From a checkpoint of a small encoder-decoder image transcriber.
Model: 14M parameters, encoder layers 8, encoder width 256, decoder width 256, decoder layers 10.
Training: soap at rate 0.0013, 14500 steps.
Data: 22605 training examples, 82.1 epochs.
Rows from block 4 of the image encoder of a small encoder-decoder image transcriber, named by matrix and row number. Rows with one number belong to one neuron. Each number is 128 + 32 x the weight over its row's rms, rounded and kept within 0 to 255. All counts start at 0. Numbers have three digits each.
After each neuron's rows are labels from the 100 images, of 14976, where the neuron reaches its largest size: "peak on" is the class under the peak; "responds to" is what is common among them. Only what is clearly more common there than usual is listed. The data: short English words printed on busy colour backdrops. In brackets: how many of the 100.
# gate: MLP gate (encoder.blocks.4.mlp.gate.weight, 768x256), inputs 86-128
# fc1: MLP up (encoder.blocks.4.mlp.fc1.weight, 768x256), inputs 86-128
# fc2: MLP down (encoder.blocks.4.mlp.fc2.weight, 256x768, transposed), outputs 86-128

gate.100:204092138102144159131143156114141112159162149108196147082104151126126081133187146117056083114165185128097236129136119135132086129
fc1.100:163180083159106172120118147137097145134154151134114170179112109128131136057123083169087117140103118168117127153152197162094122118
fc2.100:072156099118088116062136069131153167110101143140188119121178147122175155092177175159212064105105168173099072067141119152066164178
peak on: letter a (38)
responds to: the letter a (87)

gate.727:068140110160163113130181109149135144142118089142103120225125134110170080136081107155061131096195099156133145134119122072179146085
fc1.727:092084125160098136198147150120102115148079141115184154180092203150171070130085134214149171128126190122151143139152140092152104102
fc2.727:107161102142113178146110079115131112144082111068137107122203179091140167103151128158160109177147244131106123121138131172155162128
peak on: letter a (26)
responds to: the letter a (97); capitals (92)

gate.185:153149047140106148130078112166129176147185097102155143163138080145169137151177165153130131148140148089085111153073123202114130161
fc1.185:101136077113132184178112099136165065072154192187112205143137072200150109114094089096197160086130102122132127116084085052125091101
fc2.185:080087102134100076128110110137120123156136055169135112114085055155067180134162094092190143142163158124090124125071078125106093143
peak on: letter a (25)
responds to: the letter a (93)

gate.37:118144105110213070053116123101239145158126161148131128156167139080105179171160058117114192129147134164131118133106151129085099113
fc1.37:097143049078092145152144122175111110165149123099149112060145051145143144122131116174193129110067120110194151155096106108134125101
fc2.37:108147114164107109143121086150162133155106143095198113138098175130148178105187138137118114145136113121126114152113210138086151144
peak on: letter n (25)
responds to: the letter n (96); capitals (69)

gate.141:144146096168113111161133170139141135125105132130146184088104170071098108123141172140120100154076140170130147139173108165092133217
fc1.141:082136147126065125136116110171130065116209136093104103123083083161194115121146090155132156113158180162144160141074099084186121116
fc2.141:154075093060224029127138140132181165148177145125150173167124103158116185094086153082090115164129114086118123127113118118101088107
peak on: letter a (28)
responds to: the letter a (100); bold (72)

gate.134:145125150156217052146086110137156128145107111132102096193124187151116097139134138151149132139060126147138129097154092144138112160
fc1.134:111125092167049140139178133111141129108118181112126115028091085128141117111114101149175145148121115120112154165130100099123125107
fc2.134:122149108157058178114155167121153092164104119076100096118086129127126121179204154146170107079109153108153157121125106162043140151
peak on: letter n (28)
responds to: the letter n (86); capitals (78); the letter m (26)

gate.252:152139114093111099095090183163146118097105141127138152154112136143088106087163090170120082161167120174118108095137120169186134144
fc1.252:097129155092124104128118116134126099153109135137108097130128107114169173153155124104182188106078132131140163182106145106120155123
fc2.252:127135145083163110182164156123097116143096122133124076135106076123165162115166117159160149133106156143120167192158124129109142087
peak on: letter n (25)
responds to: capitals (72); the letter n (71); the letter m (36)

gate.443:090111125137100143166093152101177183133078123112109128189156112109159093143130142086045146129204174073143135130172180159143094132
fc1.443:195125197050130099180156133102069154151132093120095128155134121067146125165160118163103111127139097071135150099114122141087113127
fc2.443:168113138116095136134136138130122134079157161142106132181155104132062173176067123158174120065170146145111122177144136111148158104
peak on: letter e (31)
responds to: the letter e (72)